config.yaml
encoder_arch: "tdnn"
model: "contrastive audio-text model"
dataset: "Morse code for random letters and digits, with fading, noise and interfering tones"
train_examples: 26041
time_shift_ms: 50
n_mels: 80
hop_length: 160
input: "log_mel"
spec_augment: false
win_length: 512
tokenizer: "word"
vocab_size: 40
loss: "softmax"
embed_dim: 128
encoder_norm: "batchnorm"
encoder_activation: "relu"
encoder_depths: [12]
encoder_kernel_size: 5
encoder_stem: "single"
encoder_widths: [256]
text_encoder_causal: false
text_encoder_width: 128
text_encoder_layers: 10
text_encoder_norm: "layernorm"
text_encoder_norm_position: "pre"
text_encoder_activation: "swiglu"
text_encoder_mlp_ratio: 2.67
text_encoder_head_dim: 32
text_encoder_fused_qkv: true
text_encoder_bias: "none"
text_encoder_qk_norm: false
text_encoder_layer_scale_init: 0.01
text_encoder_parallel_block: true
text_encoder_inner_norm: false
text_encoder_drop_path: 0.05
text_encoder_positions: "learned"
init: "trunc_normal_002"
residual_init: "none"
optimizer: "cautious_adamw"
learning_rate: 0.0025
beta1: 0.9
beta2: 0.95
eps: 1e-10
max_steps: 15200
batch_size: 256
epochs: 149.4
lr_schedule: "cosine"
final_lr_fraction: 0.05
warmup_steps: 3040
weight_decay: 0.03
Rows from block 8 of the audio encoder, named by matrix and row number. Each number is 128 + 32 x the weight over the matrix's rms, rounded and kept within 0 to 255. All counts start at 0.
# conv: width-5 conv, dilation 2 (encoder.blocks.8.conv.weight, 256x256x5), inputs 44-65, a 5 kernel for each
conv.195 [165 155 131 138 117 122 138 130 139 102  89  69  82 125 150 179 166 128  68  45  91 138 119 119 131 146 162  70 111 164 147 110 100  79  56 153 158 112 102 144 147 118 112 117 110 182 157 131 141 133 168 138 130  91  48  81  62  66  74 124 151 141 152 141 110 161 151 136 176 143 123 156 148 142 104 153 156 117 101  87 123 137 136 144 140 162 198 214 204 132 104 116 126 116 137 150 148 121  87  49 143 145 148 141 114 173 133 133 114 117]
conv.196 [125 109  98  78  92 111  95 110 155 110 155 157 159 138 140 146 153 162 127 158 135 115  90 106 130 112 116 109  84  93 140 145 113 127 115 127 117 121 154 174 155 105  91 104 119 153 103 129 124 143 138 139 131 122 152 113 127 105  98 146 106 111  94  88 131 146  86  13  35 129 132 166 174 163 167 154 133 111 122 143 116 135 148 156  61  57 114 139 165 173 166 144 154 130 109 103 134 151 170 169 155 152 132  71   0  69  71 100 118 137]
conv.197 [138 125 186 166 142 161 138 127 153 118 113  96 145 145  87 120 137 185 176 126 118 118  88 138 173 125 112 111  86  82 113 110 122 142 139 146 151  68  95 112  85 101 111 122 133 143 152 135 118 135 131 137  90 128 130 134 133 146 145 109 129 189 168  48 104 106  90 105 137 152  81 116 133 122 108 153 212 197  50  74 167 151 143  96 113 138 146 117  74 160  71  99 157 137 130 167 120  85 126 152 116 124 172 171 180 144 162 142 123 135]
conv.198 [185 148 113 149 118 163 177 161 149 142 124 108  74  74 111 130 156 124 145 111 102  84  94 107  98 142 131 108  67 108  96 130 146 180  99 104 157 157 122  75 163 133 155 115  77 164 164 119  99 128 129 141 167 163 145 166 145 116  60  41 125 151 114  78 150 142 123 105  72  76 136 151 125 112 131 137 115 123 132 201 174 152 141  96 132 189 104 132 105  84 142 161 146 155 216  80 114  85 118  92 106 131 159 147 120  85 134 164 144 166]
conv.199 [ 88 136 114 112 132  88  74 101 166 141 101 111  94 102 137 116 151 131 113 116 140 138 119 114 116 171 180 188  94 100 111 126 147 172 147 129 133 148 148 120 148 169 165 168 131 167 163 137 154 165  88  97  64 131 111 164 155 119  65  84 143 139 127 162 157  95 138 170 162 139 170 146 147 123 113 141 153 157 122  98 102 148 167 163 205 164 117 154 155 149 139 161 140 122 124 114 151 131  93 118  52 111 111 125 193  57  80  85 110 107]
conv.200 [ 91 110 133 132 141  32  90 104 152 147 139  87 103 125 132  39 106 121 157 187 187 150 147 106  49 156 163 167 143 123 139 121 104  90 132 122 154 138 111 109 123 120 122 160 140 136 145 140 149 179 129  97  76 101 159 140 154 140 141 175 158 124 140 143  77  88 137 154 124 106 110 128 129 172 142 149 128 151 131 117 167 160 157 127 150  93  98 167 155 158  65 136 117 149 182 138 134 111 119 105  53  77  94 136 145  71 100 153 128  73]
conv.201 [ 97 128 163 161 125 113 105 110 113  70 160 156 137  67  44  82 118 100 143 185 135 138 131 121 140 142 132 147 136  93 105 120  91  88  81 178 142 103 132 176 123 120 100  79  31 127 168  69 108 135 134 141 146 150 140 117 107 133 130 140 130 175 154 103 175 113 147 140 118 129 149 134 101  45  48 138 137 130 123 140 160 157 179 164 122 145 159 105 147 176 125 133 124 158 157 118 123 160 154 142  93 114 125 120 184  89  73  94  91 130]
conv.202 [115 111 125 146 158 125  74 138 158 195 134 158 152 109 109 122 124 126 160 178 161 165 152  58 124  95  81 158 138 103 166 101  86  91 178 139 124 153 149 109 140 116 127 143 167 135 144 132 136 131 169 102  54 124 157 128 118 132 167 138 139 177 184 135  65 144 116 173 184 111  89  74  95 126 159 123 172 201 158  97 123 149 162 177 147 178 114  43 108 138  70 103 118 134 114 132 125  53  48 133 105 121 122  89 119 100 137 170 164  81]
conv.203 [102 102 144  92  18 155 133 101  60 130 157 134 130 105 138  89 118 117 112  95 130 125 105 117 180 137 137 113 152 116 199 140  81  94 138  45  80 118 140 142 151 186  58  74 144 108  82 104  87 124 143 131  95 141 150 137 134 126 126 131 138 120 147 172 206  86  94  79 116 160 147  88 105  78  53 174 107  75  77 138 144 122 106 138 156  63  85 123 136  93  52  54 117 138 124 160 111 101 127 110 130 123 113 101 119 132 113 136 156 148]
conv.204 [134 117 116 136 156 112  93 112 167 133 162 158 126  97  94 122 110 121 100 102 184 137 108  87 148  90  89 100 137 144 153 115 101 148 159  81 100 145 167 161 105 106 107 149 159  68  95 129 107 125 107  83  97 136 134  91 168 131 125 122 186 160 157 106  94 117  81 114 177 162  96 130 132 136 100 148 131 135 115 129 127 106 116 113  87  49  56 134 126 150  61 104 101  73  38  81 110 114 113 107  76  81  84  79  95  94  99 174 169 128]
conv.205 [133  98 161 171 164  96 112 139 152 136 137 165 168 127 100 133 152 158 142 155 122 129 130 114  98 110 115 125 146 139 114 112 108 121 153 186 147 124 108 102 220 130 120 158 142 166 151 184 127 108 123 132 119  97 135  77  83  83 115 153 167 149 166  96  91 118 127 119 137 133 137 132 108 148 197 145 142 103 121 145  82 119 187 139 109 133 138 147 105 154 138 155 132 123 118 114 130 115 153 163 189 144 149 107  92 135 137 103 101  84]